config.yaml
arch: "dit"
vocab_size: 35
text_encoder_norm: "layernorm"
norm: "layernorm"
fused_qkv: false
optimizer: "muon"
Rows from block 3 of the denoiser of a small text-conditioned image diffusion model, named by matrix and row number. Rows with one number belong to one neuron. Each number is 128 + 24 x the weight over its row's rms, rounded and kept within 0 to 255. All counts start at 0. Numbers have three digits each. After the name is the row's rms in percent of the matrix's.
After each neuron's rows are labels from the 100 images, of 14848 (inputs lightly noised), where the neuron reaches its highest value: "patch colour" is the nearest of a few named colours to the mean colour under the peak; "peak on" is the class under the peak. Only what is clearly more common there than usual is listed. The data: rendered roads seen from a driver's seat, with toy cars, trees and houses.
# fc1: MLP up (model.blocks.3.mlp.fc1.weight, 512x128), inputs 0-127
# fc2: MLP down (model.blocks.3.mlp.fc2.weight, 128x512, transposed), outputs 0-127

fc1.87 096:135149103101169127148075128093118121137117144178087125109124203138129128103149129121172117114112124102147145169102175133107123087119141171127131117108135126104119137130136119137138103130108117153146172155127110146162185103112083121056076133143124154141153149140152107142121109129143124143137102130100133085125087134146168117128110124126103141163132128137070140139107144144120116134115
fc2.87 103:139149120113157151127103136133151112105145114123130153105128158112072123141126134134108107123227125187148103100068112120160178115128123095139128151114169147129083138125151131111104128113131119092135140128130125152135114175107103125059130124090120100100162142119105130138120076112115135144116146150128143143120122128128124135130124142093179125108117146112074112138117158136150150129099
patch colour: cyan
peak on: sky

fc1.363 071:178086125136087069133140107165151097118084136150129142102123150125114126156122170136117133135138126125119181143112112150143138100135146117126159104151149114088108155062188111150099122132111127132121118083120139148081111113134134146136122156128138172129103114077155114087100108104168159138151144128134119148173107154172155133120136110121155138132139118122111130135098175115148118117123
fc2.363 064:123128095153130111128073146145092143137130120187123156144136195137111117118086116130151102061135132135130152154150159132130098137099135125132136103099087135124109126151136129162085121181114113095123119111153115094107147186122129105099135128155118103130154104113145114130115127151106093139172136116083101143130150087093102129099132121092145117117098110140143126142103160134158156097101
patch colour: orange
peak on: tree

fc1.302 079:113115164091120116105088092081099091121125116138106141103163115136124120126114082115147133141135085111105113143102133129147090131093138125141138068137124117101122100133123174119147118132113139106233155129155124133104151156143131111115112145120111119168130133121126111135129135150089108121126151114142066099098143117105138099166143117137100130154187135129131105106097140125163132144097
fc2.302 092:128139110099123136140199163134133116146129114107096119152096105156136129116112180117109116107127099120142133133120121124116125130106110161132130099082109103161114132098134081145105123134140127129025129148091146091130098104154143070135123124163117141078130161131121118086137132168146148135103117103115138168123112125123107114118162143094107117119105090149132122113137169094110132150147
patch colour: grey; pink
peak on: sky

fc1.365 145:155156125095124095054111168126164116162127106170128086156102089132113141123124153094135142092148129126124125121186080116108125118112149109107093145113135108101129111139133139082134130159101126158134136118127140121136140103117133130139137106074129093143189115086133113055125124118131160136134093113116124158114118132157116133111132179119115088135151117117146152146121135125152153163102
fc2.365 145:137130121117137123178121118170168124129116107148145109148126134131137078136106140121155159129148124088175036123101120151121118136157131116090128141150114121103139117148118136093083134137118134159121144134121120132126145138109114140145123119114124079172121127129132116022120070151162137100112135107089118114134129149126093113157126135102096092154125118107135124124108151148140130106164
patch colour: brown
peak on: road

fc1.480 100:139132123146152153144114118109113114153100123134185110109104147149101127138133139130165142160044124118163152139091138127125119146149112105140123143098130139147099121209139123093112118135140144154132140172128128052105130116136109136090132115119137160117163098150145158117130102145124109109119127134134165152166155118134159110112137145137058126121116117155161144105115145138158137136181
fc2.480 096:035152147117141098095113113145147119145118147094130132100146084129091086133121129135098068144130123130137174117095096124114120144141087155124157123167111120146137132150165132124089119123115127136149149114128139123108112194173123121139078120101135109134140140112140144094150179147135129124121116137121111074154105138103122142143130121134170109120136141122137097124118174140161134086102
patch colour: white
peak on: sky

fc1.485 107:089141130109177148159125119148123120156118158117130109157116146122063128106164104129119141108097120099113111146112150113135157140112144128118112120106133144081098143143184138087146122181155142168127151148116139132122170121140143121092138145110128110122116176141146078113113107133122124112140128123158101110098141118158169124106118189097095128163106122148148181118100106178143125099101
fc2.485 106:154157138137055125103144128131124132133145166098104105128129158130185107126159129109116078125145128111103175114137102126132044103104101123119131116149083157160152135129069136183133136134177110085119122087132117149108117121107114113184144123154128179136129141127124134126143137127138126129112123126129136138145128112140117130124123093110139112074129127130168137115116147156094142095108
patch colour: white
peak on: verge

fc1.72 091:134178081125120087107113155133117135126088112094136124129137136119130103121088071150150134077067101116114131110134123097113126113128140130116073123129128090194093135118132120116087130105129110084122141129141143134130119126093135142105115127138123151135117146091117105164080150117167134138120100095109134144119105127130126120115091107094159115139088101139118148124093076065146142139137
fc2.72 097:100124129116101187073102123093159128149138176148110109114136118131156151119108120117117152102137127142136056136159104112126130136099145117115140079078088141134130140086110157131168144174197128138106151125108138131150155126141156132164165109155132103143094091102132143118156152157087112125106127130167124120131122137130136124123121152159135104148122126131131122115071083144130151126139
patch colour: white; pink
peak on: sky

fc1.387 118:140115115166128152128097100116139140135156122157107103168111116090132141127138071137125106161150151113102113137133159134133133130128145113106115118088133143136141071148148151139135060152121170081117165067129134137150153106145136120130130090156156130151147136144139145180168122158146130122062108098114168118141125135155135178141145141137165101126128136081144111144122102126103133124094
fc2.387 123:123107127082097094114150151142140130142138136131108124142117130162125137138120085121150123090118127152148081126105160093149074132131106145134148157116124118121126085135110152133107072119134077140101118153118130154173096148155162131114125068120106099116139110119153135102136124108110136123200154115147063116158155103101142118118098129118135176167107144145155116094111141113146098143113
patch colour: brown
peak on: road; marking

fc1.264 083:092127145149132150163135122146129119098129153081088130108126151157118144103139159144094094135138121102130147113101156124137122126145106148156148181094163170093090115108111142107126115140118100164147098126110126142110131118150117135116108099126132108104114098118164119093097147106057138114127124127146117128116062116094084081143108109071126129136134178120107144091148115099116144095116
fc2.264 081:129136151114082106162156117145121132136123101174123140179116158140126151141100159117168148124131137168157117143131096132141126067153112119107100132149097156099164131124126105138127134103124122118110130114114128124170085137110127138120108123111135145123189088127117073121096087107179109158118107100155120130122131146151149127125133063140091107103124112112155129139119156191144104103163
patch colour: green
peak on: tree

fc1.195 076:158124122148137105134102113143079084122114128111137136061121140133110149103145140172068141100130119096121173112122148134080117162119159117136118132086110127141144122103151144131154115136120117129141123158140132128131132126143123149118150103171110132088106103091116134140094162122103150089140128124107117095120090148160129102105123111082136093123068140174156105095068152117118105129092
fc2.195 097:152164122131139153144144155106130121121162180138117132127139149140111118124145145194126157115131135146151110083126114122194155162170128108126109140135152124110103107099107124073183120151154156145110158194132114133136130155146131124129129073113134161121156095112124129112137143140173149132110161114153084147108148140117139145153140104138119141148139132118091133130099191155106128147166
patch colour: red; purple
peak on: truck; car

fc1.394 112:150154134074099108070101097108091129125132112138140149124140161125104115157118120124145128142134109169128110028128109133123170145123133101157146128137127171140123126086129102131141136112163117110086123143136153127161090125102096134115137122099124107125124107142142092138103131131090123114101115093111147132136143154131146129169165086120100098133115080105088071147106110143136143133116
fc2.394 108:092163157131072150148165120123090128141138058128110116120121155123152127137132124111134138161114126160138074126114141122116180146147112091157148143166103141099153157136140131121078115086135145129119131173103129107160168175106127140087186131133134118154113132152127141139123190141161140136130145138132142141156109137132144139093135134102089117132125126151098126160097139144125080104115
patch colour: green
peak on: verge

fc1.471 123:112138120165099109141097115161075112137128109094171131091124108134103159124144169141166107116101126151115158128146126134147105121132149081130120138094125105147121138147162141148163118135136123168114166145133131130140097097126119140161153152091123062104101148130164143138067179135115097112131089089142126102113149128146161124107098166087146128125124135152162149130098113110136154089147
fc2.471 118:142164114128156169128150159151121125150150164103110127135126121123149148121128123115111115104065129132138139096140071133096100152129095075141108115097113115137090115167119123142084125170123135087120112155123166088144193134151140122115078105139133105105153092125149158143144135133157144124132134138171114145142136148127160145145139126138066166132119129132160152148112180165139119153136
patch colour: white
peak on: verge

fc1.424 128:141160126124147121140090097138106128127099144120107117162219118117139121085143128149145071126122139129086101132156137075143129103118149113121109140134076102131157132144138118116127170171147118113128100100129123142141129105144155105120126124156108104139149116158159084159145128145154111145168101099092093132094113111133114082126089112129148112154145082149115103115103135146119138097090
fc2.424 139:137126087114114140107144178165114128133063100150105097128183130059124126116105122146186134093111114134146093102148133147131138124111142119113157132138122148086151163133133125133097166101149123140131109110151125124116103170137156145128102132123143077170138113136169128087169093099142118127144136109123151101156127124092110150162130128087139112144139109093177132099121108144139125136100
patch colour: brown
peak on: road

fc1.444 089:131178112119123151136098154094142129146111172152137114149142161135087105121113093107177105101155125127106146132108170136116168100155119124130175101114112165150136134171126106123099133105128125123147126133126129105108114117139094122121133151096151104134139191105112121150116110142193118135099126112130123128210112149121185146146112089110113136154139143114159101143115120148161110169149
fc2.444 103:128129130128085112178116127122134126121156145069083119111122111134125152123117152133176136128145123110145118101113094126167128138155109126125175129131123162122093110146101125122197111165152147161126145092126161115146090138108089144102113100183132114125093072122102136122134102148172088122121141138118132097119096131142136136131129096106110113135119126138150098128110058138097166092142
patch colour: black
peak on: tree

fc1.372 094:142201130129159025106135142123144118132105142089121106124114099112098124136099108153120135117109118101147056089170111121133111144116139108123118128124094130165106114140171160151109113116139124175131128095115119093114097103132122127110133124135127116136115137073127113145111113110111200131126140123134105137089140122127108115149131124093110113132109136140068107115119147110115135110140
fc2.372 093:107188117158089139096121166121113130106158134115093114110124161129144138122081139126123089079092127141137086094125154127170166167119127115152168130121174104130136129160110128180150136168132113092135098115118150121122137171144124134139092100084133120113098132133130133102120114126059113121116121127128151096073093117120110121133135135140077105171116136115127144134115117115144165112116
patch colour: brown
peak on: road

fc1.237 092:107153089120158133140130191161082106120108129072147121139113140124116137113177102136126118071108130114150132132134127125122152147125149074118128138134124139149122132173145155135150130167123128130108096194107155111166141159126133132118107191137130076087145142110128117136102127103132135164132122157115104135145124131146115146105113149073149116092133142103113151094136079117108145158100
fc2.237 089:137113129093116087118097106126138120113103127122122104130142118140143136129165134130125110122116129106099124130109091125113117149108122134125134146120170146168093156134114125141124138080123114105132131045148099162157120136133138160183174120149134142184159132081134143131133112092156118081135127145135102107102160129117188102122147109162176126183128106079131095120158113125100150146148
patch colour: grey
peak on: verge

fc1.330 110:168078158120132112117162125161167114137125105079091129137127107110176131115167113115152119139137109112138077154139132106101141060104134138139136109188104139097146120124140124162127126096117151150120113104134183084126115105125133117090127110125113124134135124134181128110123067125126116135136118142130121129155147121136058122131121112155124109100129133125154172120124162162090146117088
fc2.330 108:079144071131133141122093152103115134156145123171100132118129110124058162138151125118118151089104132115159164113136105124186141100131137133123117134071139134199110122123090129113137131154129105132143141121126068153140144135133144114154144109105123130115140130135118123125120110131141159121116124118132135096170139132107191134124134129091128137148158134125116192099096174125162114118174
patch colour: black
peak on: truck

fc1.294 083:141111093123127140110136146131141123110107105142085107136124154118161103130106101114119138119122113131157095095134129134108071050134149112122122134111115108114125120093134126119112129134089122093151010145126123126107140100150146125134189120119120147089111103092081146129135157105134142125120118127114134132094139112096133138133125124089115114119129112129125098098162112160107095102176
fc2.294 092:142089168137133091141145119141097135150147159114069150151110131128087108117164132118147110155155127201131153090151127149109133103139143117136121147163151105155081149138163117164135113122123132172140181125127135120120120057096133141154100162105135151110095113130163122122112157120113129139126126108125132167085093113137105136120138060134178133107127128135122129146105098137125136142141
patch colour: black
peak on: truck; car

fc1.128 037:112119133121130139112133136129141094150130135095142132125096120135148080092144165137136110116189101128126153132116135169153140142107137142092141081204125147140155155118097156155113140135134120123128069155096154101146136093150132106159140100142123116130107125142118135127118137170121156158125165132127124157153119119127138191160134104112136122163051103143117090122109151126164091098137
fc2.128 030:138131151128155111115094108126098125118094175116168101124155148122128122102113090173113082102136091126119131132117189121101130082089168146089091106093147100133104124109175087112141133107133147151128106098107141136112138142134108125135142128106139134081100102149118110129109117102115137178173089122104156127092176130134144135119142155142151101088104168105100139132151129114113129138099
patch colour: red
peak on: truck; car

fc1.70 121:145112170121108146111104115127110119096139143129132128140140098112106136126090199107096127149169133072112100084149121145169111124153148114130129145100128159092145114159136125162075127140131130151144141084112068126083119123173103109157113152127143109174134135160144150109119150140126147086119097094133110114126127137085171138159131134078150097101156139089125133130122108130128126132134
fc2.70 122:133143120155187118102155159090128130114152158109154142140127111123130141137114136114147111095033128118116171163117122114074124146124189106126122130123131171142125140097078120142085133128147130101137124134132177124117133148116101127114068149135130147136191150142107127156148162132121166133122104118124133133146115123145090120126119106128078184152154141129133110127106114138133125101123
patch colour: orange; yellow
peak on: marking

fc1.434 098:087137121112133106149130135101144123124127142169092110135117168136126113122157133132097136114120118157157162106110105108118098124113100178096157127125104112108116103135101127163153130135119095140112168127123094100128114119128143127131123111131124156144105135151132098111132094146085168100130137149170111111090104115126119102121130075093099190138100139135076129132141045077145078123140
fc2.434 095:199064123137150168110147162160123121109170085132138141117122122118115160128149110119140103092105133156155113145138155154098114158128132121137114139086111140123139139180140122117165124123149120112119136111118153124087079156155087142116127148160124132128123126071099117100125124141115184132126132119120115139084136143153107131125128096117065090159125134127155169142155085109138123114102
patch colour: cyan
peak on: sky

fc1.455 099:152113151131122104078139125112128134111152138113114101141133090129173121115136103120134166118125128141116175122160096135106152114188125165115104146116093113121190110125129130133127127103135119120126117131135118160138083139163103118080148112100126130183170129068130147140139182171182119091101154089155143116178144125102160140124124156136146116122117117103137136126106134119166155148104
fc2.455 098:163081115131151163179106121195118126126134141119113117134133121129159093118131139136177137140166123158103116113157097112114101089102072104129103134112132108115138122162153114123126131132108139131119134100141108140144140133136131112158119161115129120143109116177089100123133116125170116147155152104170131118094131113153133113140128149125094131077130110168226136120106130167130145090118
patch colour: orange
peak on: road; marking

fc1.306 088:143161149152053101108138115138112131128101135149101147118115132136135172138108114112143085140151124124105197159161134103158135120152120090120099156157110171133122121069146120113120134114122098126126148149124079126117173132160065102140134128110140149119095125137110166091096145139131134095097143108109134139146145140059137143142103147105108144163120132130132085128091144128123123119140
fc2.306 095:160145129171173122142137147147162128142133166163090121120117152146131165117083130105119123104122130137158078133172138115114135112094114116151128106145118177118143125169070127131099110206127133106139130114110172112102124143127153114104123126133131126113074096148120123119101133155071120128143113086123122112135116127134082134126116112138079090085126134152115102118105116140169141107097
patch colour: brown
peak on: tree

fc1.191 133:112105125136134137115126166113107139112122084135131162136131116141107119130133159131116099085204133176158146106089149112123121146109135104128114167131115079084152125142092107157190133130127139092123131174130127135142108110158157132090165101170129144147124140109135107110130140138085151098118130131117160118131143125131100145128133044093117143127147132135113133139134084138161091088135
fc2.191 110:163123138146068172131109116143132127141152133114090139135124163132141161123091131122100097145155122153174146077133191132149168112152118153135076131109130134135108125157117128119155110129200139155139149148122128121094107130142134124107160131137125132099073129150145126094122087140089106123117130100153133138121127127116108138136135172145141072127128131143111120131151083110188124175131
patch colour: black
peak on: road

fc1.413 107:052157131101140143151088094110075115147121112126122114116121088104123127114129117119105179174132132131122157094136105123077109159137133130144105118152130102129143125172096143113105120151146136089133138116126107122168118108106096138116135146160132173123173178146115109167125167134135106137157111121092094119121126119146170123142104122104126115093120127127089101119142110168122094188136
fc2.413 106:097135071129127132105129173100120130131105170127100121135128086129127168132102119141169125077133128125144193100166046134135089081145101124109093143139113159130145113154126121125088136146140102139139116143132127147126162139124144116124130141185131116092154128116175098112118177129114149117116128095110143143122138151137130128137127087114162144102153122131124153115134179111146082120141
patch colour: black
peak on: verge

fc1.8 077:137130114126135084124165154127102123123138087126166118098104132134112124131108143128112113083095129197122141115125141133113120120129132124121094122132138120114100141182148131158155142103134114138115142158126094170140110113127143125126213125131129119056114117093109116142117144128170083118130153132149123109192147127145182131133135170086115125105109114138131094149144113120158139086169
fc2.8 077:125194125102111088097095116116179123132102131136141128106145150144089123112126124161131106132092125139142091089117078136094133117155165113127124157102130122087098135100121130082113154120156106154111077107150102136135119124157113134124108145177129135158090087106139113090144087110148178140135133128175117104129156119117158118111144141145171115134123103137113092132145110159131118142080
patch colour: white
peak on: verge

fc1.241 090:103156127141154151140138094118115131142115172077122121142129153136144123121143135150151110137119131102147113116102127146173138092121135130111132120121116118150126159107115112101081117165085136211123178125126181099119138119128157138103110175131141172085083078178190118122112159144148128140125138160168128107096160123142126120133107107128105132141138132144147128129119105128139178129150
fc2.241 088:139160183097094138131193113112155123121119147095141123143136123126169112131117119104109165159096126131111143096121153129085117134139135123089085122100115119153110123109073133191126137088128103151121101112138129177116108110154137109126169141124126184140095122066122143133153110130121157125122130141147134151119141121085078097146116133136102145144152139128128156122120144126082177139105
patch colour: cyan; green
peak on: car

fc1.285 109:131122100138119124121115156098155135123088100136181143137146116133178107108128091142159115090103131153127115162155105116162056137143141114122117128138102159149088136145122112091133127137156113063161136165124118138123097120125143137101162138102126134152158090120113124111154112112118119135122102104090164135182102114143112135108126128150141108123164105131151109113093070125127109198133
fc2.285 102:131153131126144110119173143160127129134169125089105120125141135136119117135111143138113088141138130084109147127079117127153122138147126134114137143164144116121157112118113155135130134092138139136126143184146106091155187152088168111088173085090127129139138105165110147108116058136161110118103095114138133147143145135081165106144120120122142079133127118115138060145099145134149121096160
patch colour: orange
peak on: sky

fc1.290 072:132177126121101108136112136168141149125125125175118146136140108169145137144121120113134086135132152115131130134112126106124152121118124097095112157164086159113134115141119104130161132108108132114142114144117102124132107104077110119134097087107085156100127161099106112043123153146099127171125137150143136130191126128124130108109122089128097176097109179137155072159166107123135123131135
fc2.290 067:122143136142138102184132127133110114107140171146150141122100140120088105136142157134143142131083143129127064121130162146110148153131148172077115130115154175177110136148122135162132146130144117166173135140089148155127140126174130150131138164123115145177142153129146107126105157140112209120099109147140139152091160143128111122135154104150124127129130135137106095127114124122137115064161
patch colour: blue
peak on: barrel

fc1.324 140:159075156153152087122120124133112111089161122134103140137145103128139112120121116137099163112147140089143134101088116158147209104131115149145109100091105145106157157140178110129115102127135107080128189137133076126134107104125121136120133124127122103137137094129119132154174155130150157075107152133103124158153122129120126131128177150167144096139108150098149113102114126121146102155128
fc2.324 130:142049138089084111145112140123144125118134114165187167120134145131106153142194101131112138101100125133121100129151148103138114114116118137126094145079086145121104181166126121134136102095163113127114135122135109138118081172124128111104148130131126139144168123134145133104137082137126163154125136159104128137115182108124162139119135118113130128180116151117142163120106140083134150154100
patch colour: orange; yellow
peak on: marking

fc1.48 138:069159132104131150162117092148115113146128119140125115119113129128088113123126127118119142162149127178101129131151074129056133134132131136165147098120140128158167122165128118138115129144162128094116133109117091119144111110065079111138113153129133123079146177106113114176120175127172147135126115115096099141152124150152173117148136126149121113108125124110103130136131085173134127145089
fc2.48 129:111125111117134199154123128078173134131125149176154127120128103124104122137098126154141152136128134142134096124160099122140156090129125104100121128197106109149104120184074129152118136136145124118131093118135103116172179147114151143088169102114130161164092133114113107111125107125118126104125126126076134101087115134104149123128114162110141129104157124100119144074128144092153143123130
patch colour: green
peak on: verge

fc1.326 088:163138123118125105077173142195107157129153186134118126100161124111094168094115112125105170135136115139129135160143120129153130132152130169122117135120113161114125128128131122061105137125113099185102156164111121120128105130154097112113160121145108112144150105152124117097147111131100114117113116169121119186151093164148149131119101073101133122150118119128126087110147149107112130155153
fc2.326 086:124133118128116128091058121140139129118130141081128109103127108151206146121126134100126105152104126132107117079118154135139090165121144171130148117096092129129137125147098126149103106144125101117117064090121143157099193132077140117088111135154129132097162145140118143127126120148131140109143109140183128126119194123116138141136139108102108151141133120151103138163112150138168157131119
patch colour: red
peak on: barrel

fc1.182 082:121128139136167110101126139105141119136164113142151129127161093132121138137144131125139074091104125152149078087129165143140105060123096142122121121062100125113164146131141141176112133181104111137156113111135127148122127135146122162110071135118131097158108124138118145137143156128117098108148129117118106174078131112122166150142145141144122074154150146135149125085099123111140157130075
fc2.182 110:133180134130059131124126110103135136128104118093154092129123118130096126133136152130104135154137127149149110145153113120109152118166089063160124137144132109130120098152130125053138125117126143135121120132127139123131118143122114139116149102114144161093069144153164113139180128136110187114101116103108124116098130142133106137119108151084113202103146120123104130123151137139086110155182
patch colour: orange; yellow
peak on: marking

fc1.62 085:150099119097091145160166115135143124141123139097166099140108141135068120147160081100139133144094113095146159141138130106115138123097169113109125102143114147135149138117141131143084133137160112110114084070110134127082156128078088128164095152146124136119164124117141093126133097082172181155148145122110119088122121140122141104136137137136115098117099137105164136117150131121131155134077
fc2.62 087:078102075099108124152106126132126104114115108136165140141143166122135082126117146133123120101175134127128134106095099136135167129118136137123088130102167140139139139109144138141154133151102137134121129126120133099100090168145093119138149120061131079087125147133089123165092094122146104123131127103111140180132081157143121117141113153114118093149126136109070151126146133138108110071171
patch colour: grey
peak on: car

fc1.34 157:122154118140100119124105125135175130156165133171156129143129122136108121129130107131183173122095143096136140126053128119112121150122143127125104130149095070158131140118131138104158135089154128135123123118143155159136157123105096153152116122096129105076130162132115113160123118131091144168142118125010147126158137129142120122130121105154118151153117134128126141149136114168116122154129
fc2.34 144:115130126106103108107130105217132129147102090102126125131124125126115124119093118138145148164201130095151095094117105127111150130142132155119126132127129190123149125139136104113132128089115127160144118114104157165121175174123146132100086134148136120182138102130139113132133086136108133139144128111063127135119099116090119120132121119100128172123180124133091120120160126112104146097161
patch colour: cyan
peak on: sky

fc1.425 088:127122110129121120088134113117112116132156114104140123149117119147127137130145106126132169118153129123099115111191139122132157133097106189098126129145130097175136127097133148124090105095150111143091126090147141124117169169103130116133125099125156114113086130116099149057151134109125111175108146167140135143082152124137118102130119115172157104131106166114113111178159185094105141123158
fc2.425 099:128121148136124175121084109149166105111130092101139131108141141129140144155104182115128105154114109114133148134139126125142093131118078082157132126154128092077113146112109112111144135138113123077107107170138103149124106092123110089116132129104164153124136135117142149220114151111105115126108134129138144106114110123145114129112129206121164150093081112150141119143133142129103154131092
patch colour: grey
peak on: car

fc1.475 078:132096117161136110111134165118147148113134146150136134124103101148137098125148082135125138067161127118103144119116181127144149143118103128071144126114179115136150141167155082123116115129102107063147078143132138112133095131141122114115178138137103126141139118123109134141126131127133123096144167095157140093120176120093148120124123142170122118153133111128191154116169169125167093120155
fc2.475 094:138091127114121140102136118100094139115142106099106143131136138111080143127148114106151110147129122173116132101099103135087105165138139185127095145119135161160120127158138141158171145104152114171113149109124151115150137120108131100121121090155113100123127103088157133155152133116127107125137159160151123185110071108167182122097121160117086085142103124149101134166121123125148097157100
patch colour: brown
peak on: tree

fc1.381 090:114110139133182062115088124098153116143128142084096153117130125121098137125144154134152107151164133121154154096106174135119119130132135086126105152112109123120082140129088128139147115116092116101152137140137113146094126118131114156147141115159123189081116095146092115137114085139127134094129106107160140126149157124134105133116140114115059122102118117168127110123113068130162093121162
fc2.381 099:155155121125109129138156153106135112141176142121110143151128139102092157130063116140116151091115128113160142135138149118118135085155160081135136140104145148124142141154116141153163140140195112088132171161100144111162111160160132125159115101069129162154103145114122125106152100127107105140115132125110161087128105137177137126135142136150072083147132155104132131124121088111130153160128
patch colour: black
peak on: verge

fc1.142 094:130103128134163136104097111090175110111142112124131125108126134132140158132127130119142165166137126170127114115123136129118173136150083120129124130079032157132130110103105112131100123027100141135160144136116108106146090121141097119150108139119121130092095116095079142133123131131144146144100148129160110145105160131121120130134114183125120088157130141131127108118095139095134126117108
fc2.142 079:116148113128107125094129167112065132127129154155096140113127123122118133136147141154126103092102130132109101147168134116117132155120100100127150140121163111103176145140152118109119132173103139094129057158122163111123154196142107132117111155100117133154091105073148109134132183147093144124131146131064123114101115162120108116138140115143118145140132128106140125139148114169102130089169
patch colour: white
peak on: marking

fc1.90 097:050180126141148127170142125180147123153148144147147088109121139111131124118135151118103138116122126134140127149104184151076119150101127121103139165114152159126160128106135138137174125125157111158113120128140127145116112111101116110167161125099106089125082124117141120145143159135120124114151129116091105084112109129100069123112143151093093134136096147135093098120177099166136109133111
fc2.90 108:144130141114091156128140133095116137106112082116078111146127140126148111113143125147128109126130131173127088134133090137092092156164087167128136148131158139131173116122120121191146133121142128209138076139129165133129176148102170133065150110146129125138151141090179128132151069135129127138119114129122112104113111125107154130126129121128126094172136129113107141121140158125131099107105
patch colour: cyan
peak on: car

fc1.65 092:191182096101101156129124135160066115117134085100130110130152130116138112107104141112142136108156118095124088115147081139112082113115133163148138136122119137106112159091083148132124116121173125158104112105133124160161166146110106133097130119129116129094095134114144111148139147124122114121138074156129132166109104109142113161115128137088180114127108132137070135138154090124092131146144
fc2.65 105:122139116104128129105098124089150138097114182091171119100126134128089099138124132173148148131137135160131104130168138126155155134145125097130123122137132135132134120139189137162175148153139127098125110118137134132120070086126129119123171156105119140136123183165127133174117097133128077124113136132128147117159125147101149111139128148136158162146142115101180154129146102147088180181100
patch colour: cyan
peak on: sky